From a checkpoint of a small sound classifier: arch crnn.
Rows from block 3, named by matrix and row number. Each number is 500 + 40 x the weight over its row's rms, rounded and kept within 0 to 999. All counts start at 0. Numbers have three digits each. After the name is the row's rms in percent of the matrix's.
# weight_hh_l0: LSTM recurrent weights (gates i, f, g, o stacked) (model.rnn.0.rnn.weight_hh_l0, 1024x256), inputs 86-171
weight_hh_l0.59 101:442426467524466493477563468540488447544526512409476570485521476520488535488510520550567535531445400487506491445500496519465505561503523562500468486467438487524505466493537498502544507419540477415490526491482482569541499602497468479505540474540438567436508550
weight_hh_l0.60 108:469522431543588548499519505513438537541536497490509501522464471503491524431536513579484515474546559454506453495580569459484422445490455492524516503512517517538529509528495535518505463545458497448526453521535492507473551489499558499468500450484410538474481519
weight_hh_l0.61 104:523490467466523520471461529521533503488508500544504447413507516536543447585424476564486479492496487553552498408462522467544486571517483486499509435512536468458472544472531466514519489457507458506467464495529478551458510567543456461451485510413564489436516455
weight_hh_l0.62 091:476519421469501509457500530457479546540451471513514499552491460564488477467508486512468533541493551572559482538556422498433514500511552507507443539506473458561563494465438450470497471462454512519433530471472442454502403483501497515539552503479410542466561542
weight_hh_l0.63 104:436489461392442517573486519492507469561542531503487573436483524511495460455491559432509537508489486441507455467382456596469497474462533543556514536555527490458450406496509462482506512553500490501448511543507488571503540398504553508431444542475474461442454494
weight_hh_l0.64 087:510561526498457473528508600511498463547532489451522479520512559471487525548478497534558495490557485566535500533480497494496515473587455475445513510467470458563442485515493466497487536562452539495554496535425525586428508511471513519600477477574460485467464486
weight_hh_l0.65 096:427578471491525551503488430497514474467423561504482530527482465533564543419532480428524537449441620491564501455545483444506520500518555581500449513497506559426430510528486426435558467463488544519505506531435495464458577463531474468535496450504529471549488478
weight_hh_l0.66 107:475508538456558473476507538539499431499499521464450549431571504516572512515477431498525527518599530520542493476506483441549446497463526466522526523503532537442471457539539493472482479483470508507406497472448485485479480589488602519547544532466521576534461439
weight_hh_l0.67 101:510514487503533454510477477445562479507655514489525489455505505560526488414465463487459455502470501451487482456504528525473563480467514496478546503459544496477493546547541488442524455491480453514453477463529472494479591524422470525542526433478418512448542552
weight_hh_l0.68 104:522526502505488543461495481432573478494520492528565497509492454515527519510497516451507526549424449443510502498558530532541522498517441446436452530578513509478352412466503489487490494511494481535454571462545537500527506570502534519590503511530461515468527440
weight_hh_l0.69 093:538545454537468517528513486475462532549463602421517643477441510505530506532538450496490472495492468514493468515480481518435514448450583483438534493446458559507514531442467547428515475487499588558562484513531574546456487540491520497525495522539453490544468412
weight_hh_l0.70 091:455513509553523541495419446531507558590465476470463484450540431492390524431489511520544530498479504458534505500527508526452476613517512507486520481481517486476532469476544543500573533484549535510537513500448463469450465456476570521452482480460460516478498521
weight_hh_l0.71 083:475471434540504480469474460427498489542492471555533457568515460538437547505483501468539540477553503507470488445473544475540499493515546486452552476460499463539555605494488556439469506479596497459539437528475565420558455532539485499471559541528505479552486520
weight_hh_l0.72 099:546423500511478505479413565467481490536461543470475507487475502497501473489538472524447447506496480477496510503513445520570416486519430492499521522483489511471543534502480479577531507464523512555569481460476435544466455543516517481516453413542484490526445460
weight_hh_l0.73 093:519511460552478415462447496502553501541564540531496467468435560515545476497523515539487534539521464483561487493536465568483519429566497576570473532518493517589467460526470536431476431506528518484518486475577478519483446569533529499490496466557493526559495565
weight_hh_l0.74 098:464494562525522478492582482481548533519464601515515475499532564555567452467601476494473589532469465512430409525519475524504507494555465495514393531519462514524443497509502513493548466447438489530498456436478501485496512499511546493492479519451463511497509564
weight_hh_l0.75 096:470490492533432504481472442488528563474500493505480504463514504562463558482479530474489543554571609510521449499440514468504457469495534541553521495476489575507491494478573504506533476422535563507563531550527457429541523538506470469496579474513564500550482491
weight_hh_l0.76 096:528461489466487518492464525506452539522563480533506520486541424514387427516481473489472484542543563527492545461512533493518513510550508482483458488468495479486506499459443532409544449469534536394508531574557487503546520427485514484512530499563505462541484563
weight_hh_l0.77 102:507433499477504510526526469494525605518473529583515510547471491553387467462568447517530472506482427487501540507541473553515453539497445487512560545564532548525535459469496513515509539565535490484567562480449493532519548518440460542497535532434467435501475462
weight_hh_l0.78 096:475442509473498481490474429495469521490482521520495464497542514517502486479484566571515517493480460438447496504480477463448437478446445499492465493458441495477560546465535526456477478533542473454513452446539574554472504537505568558505456448506474587493540591
weight_hh_l0.79 096:517511475497532497547492483512491446517445502522508491521516499512493428497510549469483459507453491507432557510573478575337513492460533590527526460450526526522440528468538525463479521477529472556522518516424494470405525512487527505604583530502447554465587478
weight_hh_l0.80 118:594486464528566452423542463509455476559497474531565523455520531522565498519437530554533506481425507571512546467452473540555513461539467509566495465507475481446458618474536448521495527539484513476516513564449473502447485443504549533521527459547499428516521424
weight_hh_l0.81 104:474489469479525554499446479485499508451463532495504492556472500483504485504449488546478392446536451460515493502489565542494500502522559499508528540551489553552550573518521525508521484505438472427497528436521574507464488495519516479445488505507519529577497533
weight_hh_l0.82 095:499509501527561505507472515552479518473544517450466476421505502455467457440460490508442487536503546446578469510502508490589454494434522472504403493535482461463466494598441522420521482504452449512418529528473444484520522483551508520425568451513486557552500539
weight_hh_l0.83 087:483496517513522401567520504459487488485439516477506438449481501452505561578510542509535451485554541487488504457611421542472515586474477534504593496537490490482500534549523498422453420465453562522456477490529488444484515571487546533474583550486474571531476524
weight_hh_l0.84 099:495488537507515509466469501446528474463492505557542554563500518475399455495487537570544433536465464452498473510584543556523449535496523527458523500485501538506480486562511489518472488497443464483498516475511398428527482526506508497542542403530504480468444496
weight_hh_l0.85 100:486522502474509563515515547494428423518471511605482473506439505460526512509535521486421549480457500510516449538478527505474488501475445533545434548568530450484521529484547490493427585531521479534522493496563546487524535483501442527462471519491521525543532456
weight_hh_l0.86 092:444555514523548472470549495498474410511496476582548453533447518486487450565478493545532546479509503531553546526504463498474384483544405481482410522420501549486558521572528483466514462469465546544452435502515476505551499537561476517533512539505506534484533415
weight_hh_l0.87 102:481444546467537522491501578557479473502452518502524514543522546534433533481459506541483507486495551474513544484395483486459521439481487438464456504468362427431479483487526465438492458457388478512542439464530448505467483483560445471482541492466482474446515401
weight_hh_l0.88 099:467509434600490385581522554547517387500548456503515549505411437613480524484507469542464559515508433522476451481472423489481417584507542465471468494511515505595508423506510535482496486468531402442453503505483499501589495487502596561502547532507488437521510500
weight_hh_l0.89 102:452444481463456516493480492531522483501519458526509532519487469499449499448518598538487460523491542538486504471462478560488465496508446502513505504533459497465557493526468534519532444514483545482515445524510429516498456490535483531538576494469512478565396486
weight_hh_l0.90 097:463386492523523543550591481506493466517455475472569472440531474507469514517498593448506519530572507515505508476520512515481498567487436470528595514539447519479469517497564559504474468472521496560502401493502561532492492550491447500485510492515551519498507517
weight_hh_l0.91 095:508458521498526398484414500524478571531561469489478507426462522490464480489465516441515556550557423486520537514506527414508490539515440414469438438478583515499481531422464514555488497486510541491506544507474520507529503434435562543476512480504498558452514487
weight_hh_l0.92 093:531530520500567427501476540540535527486491419505526525477536493478531519521464507464527534562519602478488403520587519491516491509543539558482473464439500461430530545508471485534538546532539456476476547520443429551506495427493504547481466495523538561498488511
weight_hh_l0.93 099:502441504500463583507509464491537457398467512525483541525563536530524492494545451495504532580499511449513538458471522450494514421523532490522552504436387546585534499426509491458437469509479450594551472524505455441536541471520545435532508550504502488522386453
weight_hh_l0.94 106:519521515560502521510465505559457551481433534489502483393522517489612460446563509497558484492573537523488521559459558645480478441538511483522511474449548463519438505522563497499488465512497514497532555475466435466495509511526526503474428527547495452505476492
weight_hh_l0.95 098:462605512466445524410456515517502526437495482500408450474542511500437509528483518533516479495447520483471497508535500509484496439486490475449404506502518558552452472516417486447555504529489450504471487482534483522572522517490512474444529523519425487473526565
weight_hh_l0.96 098:548562475517510474471531562495669431523440506485489525590539572493425505532532512484481464518520396559501488514479495451473421468505511417451522529494573443477550501564465467522483449550590534501520558445486523504533454540509476449509526469510454529551517519
weight_hh_l0.97 110:501482473521557480499498449528540448531499483511469595435497457509584516443435434540506529493539489549508527436517482545557478549499545558454485545497476441504455497503417456516476493496467482522474521546457507466452526514472458459476442471512511525434507611
weight_hh_l0.98 115:449584480537442443484475540475481487477434446446456590463493498537586475516491467472524501563514563505522524462506583544510444624454481424502498560511493479535513462537609473525482495489484515450483488489503523519475508450575450555501499520542473557505549507
weight_hh_l0.99 098:466457441520378487472442563541556538525429501533452530418528542521494522456446519474506491473440530508514449458407510530543548463503579551532434484493497431481568472526486435521465472578524462532495519545499511521505519519459521460511473556487515498464440454
weight_hh_l0.100 105:439515484466447463439620458548566535498457450454476516502456500508452547492593469481528461502477491500457482471453530495510523456524506503601519430518498520482463491450478566481554463550518485460479435507514466444502511504480518475571438469625545523441487456
weight_hh_l0.101 109:482404519513514492488473448503505551460542432516555530474438521464459488517410464473532462484511504524505441465537465510470492486503451480529491514440551561547530522440487518456516510560473516456530501522571459601468478543496454503436462519520461424540465474
weight_hh_l0.102 110:516462501441472494506487541517500448541539488486502515543545502509508441458575492470548484459469503478521518504484577499544471505440434542511534463526462517540520407423488584488526580498536449477449502542440599497547448434512589488540550454523403550504415478
weight_hh_l0.103 112:504525542551504472526465570488535557514514559506453532508543484518553427453586573492514536612516511561493567479566529515540501492491549531531494571530446454414460529518500486437479501546490400430532505524465424544526425507476508461528509474520488558523541491
weight_hh_l0.104 109:451495512407483478532429551487493483477511544489525488569457533532568474514532428513547513469453561523514473478566507494474547535477492505445542511512481480517493455441548518521598512575477501490526431482530476531561523502520506565507539502536509449476511383
weight_hh_l0.105 092:529463486560538426489505535481530504488529519495535490482468485471485487516492495520372515560484517489525522490483459457466446526476456512407542552515444491498514415453519488545461461503518438474489504491468476597405541500513486494467440480530487493460515512
weight_hh_l0.106 098:434493566503530426464495478556471442433519481583537566510465339470471485476537458499515480496464578515470514508479583458518577464474485554520482510525533464561537424524454524453505469499486543446478564497455489432505553452508527503433513536494436614485516431
weight_hh_l0.107 090:477517514536566471448499453544507513534493478501508525484543473464482506484445519512499437492596508443572530443521493504544494522469547458423463517495444544537584461503514471519499542463482490524449561500464522528524520480528479555568449566482477508516472574
weight_hh_l0.108 128:523492485553500475519507534507539458552525486474417542446491445477659483492470444426594488487476516518531517464373472522530517598497536542515489502483472511492466492504558534570546502486505482500488461621528509480530510488578492571495511545550464556481534526
weight_hh_l0.109 111:511538517515542474478550451487497522571429493535493543525503440557608487506507495451504449452464554523518559446533431542517478511464460565427460492484422555582484487558469422546500466481500518446461526513450526429574511556525517562426522556447470549531494460
weight_hh_l0.110 102:575483503569529432464526548493469406440489483409479445546559526458474475432463481535490521484474459522490463579461517534489476460523478452489484511433512511505456502497587522536525518501511496516486487596486477452462533494510478500453465432580489443555508504
weight_hh_l0.111 096:475563475444548527456482458436526454483424502507448540567441479528503558453591493596608482511480534474517504498523529510427443483529554514435502457514482487433566574455573463517530562510509508526506528513498535540528532562485486538505492480484481460495415485
weight_hh_l0.112 096:542484497541501459540459536478503507435520444596456520491581523532497503529480536488470521494540581477521551526492466482504551517405477452527513523464497581473523445436490442481508523480469530467551541522485504522501581487423523490489551555471494479510506492
weight_hh_l0.113 095:425442536448492558485498472501471498642502528446477501452526551475528520522539540430450473470444457530508500461483512537500502454526509498525490525493397529503497472511569496442479526480546445453513469479469549569514403497527537426546460455540463577507473482
weight_hh_l0.114 099:440411478507562511548544501542559555484486476539456475434538555470583455526494487461466526438521523572487596513462488471486494486546474484588478516571531497532499484501514456516599494551409498504514565576579448508553516478484595535500507500486477499549501504
weight_hh_l0.115 087:560468427544514542497460532467529393488482499495441484478518441512474494533471412490517560485498505503472437509474479432478517509561608500552487540512471456455488500572437477522475465443480551523482433526487448500587538505488453516478499464443472592494497496
weight_hh_l0.116 092:474505485472490525458421465494538537512506520572561481534424485469509542557475465466501522500553531499526514467452516518566472429503529474436455442430515511501475519450574566551418500515486519512518458514493508486552527483451468540492511480455482552555533522
weight_hh_l0.117 095:479515519503546555557491448450560486481500453468472521484484533549514488445511418610492489510485521473442537474514471526515602549470537479531423572500562517484446509575456461459545492441494504512466463524474558446506579560531508483562459507451438588512525502
weight_hh_l0.118 094:525523560484538504496576448529572579497518544496474545516586483454494448522446459489516488493452530478460478455528538501502556435554508510526458537473529501421474479534543535480428522550479482466473505493495455544495491492514569466498480520470546482478463416
weight_hh_l0.119 092:501523485473499508434501458555426463520406510447492595485502472519484471438463477580561557499492487491451461471508547430528532491488509484486488537512504461518419474406475500564511450511471536512550510554518537526485470473509518525557545487476508520512519497
weight_hh_l0.120 097:489478550579418565548520551534544556479574455504582542479522491569532484505505505447508517468528492424404495476462487590509518497480478502482496430517487535572514550485545460466473509473507455521580485510514496544514475520559583457528461466497477511453500522
weight_hh_l0.121 099:501516464566496505506545558488509514487520521556430514452510567521561410497548560459481511465508437541469613458512577490502498516483501503451467526502543505433492458569621483587474515587513417493455469511449527505464482494513451493497403544540480536501437492
weight_hh_l0.122 111:557572481476539464535510490469546409546488486533482550576505470480505470513485516431584422559422476483458521452563540530486464559493496522539433492511552533472487525515484555510509499472490457499508483500507469455559596437516493531427494549501507506505491430
weight_hh_l0.123 116:535530507526507515472502488501547518515465468517496582555501548501530465462469518478527476465529550478500484514459556483513560601507508523492460521539449529463473503475478452463536518441469522520555501506519535531581534480502491452461521546496529454494487517
weight_hh_l0.124 090:520475520449579503453574481537506557527543460499535510568511486523443435422547511534455546435531501506559548504501487544462540611445471523558446463538440538540503468463480501437524459487499539585466432514487503462482548548474507482512501450610442537515529506
weight_hh_l0.125 085:481438463492510474477490499519470461482560497512502483528613498457466459523480480451455477521506548502444439487499445495501490555466459452514412515584487546479446567479504498570564508478534439452431521528450540564487514560474507529468481504530550528489493468
weight_hh_l0.126 116:520478473421487496526518507534473350510473511520503470614451455539483503605570507485522491563516478544458515481483467494466536522457578528548535458500499479519515552482513566519532463483513544538502455484496473537508496493561538597432545499497470505430507537
weight_hh_l0.127 101:557515457570499552491505575519475521559516491450490526494490540518610526463577547503523552484460478561394583491523500511507431419542515440479515471523458472553468545469517465499519483448465498476465457503470558534450506477546513561573520475508465548441522553
weight_hh_l0.128 121:539465477482513520473529515476526491559425528556553545443479464516547545488501455468512522519495554489459493490476438488580425573475519630530519489507453538522480477527484546515528528459527532529477466552525422500549553468534489517511536461505459448437515585
weight_hh_l0.129 098:568528518495495514526544574503574487531434536506488482499527480526536513415560558529510489515456497476554493481534482439531538472478539502466543523519548551480522504520508572464529540432520455463521520494490438508482464494478415549449526556532483511551448497
weight_hh_l0.130 109:407534453518498540481494493542468555525501535513487536494538523501482521483544572545472477423482518531399504521437470411440460472540461432534439522499484543396557496452515481438546508559476452552445498508465497473511513561451449443462483438473521441513393486
weight_hh_l0.131 110:480533467522522418508517517514590551540534492474529562498527496491430521482408521485458469528489515507483582492467482490501547513533524599463499522511518518514554495516568471419504491464434544544481484552584530523560445543536474520558513478579466516440496516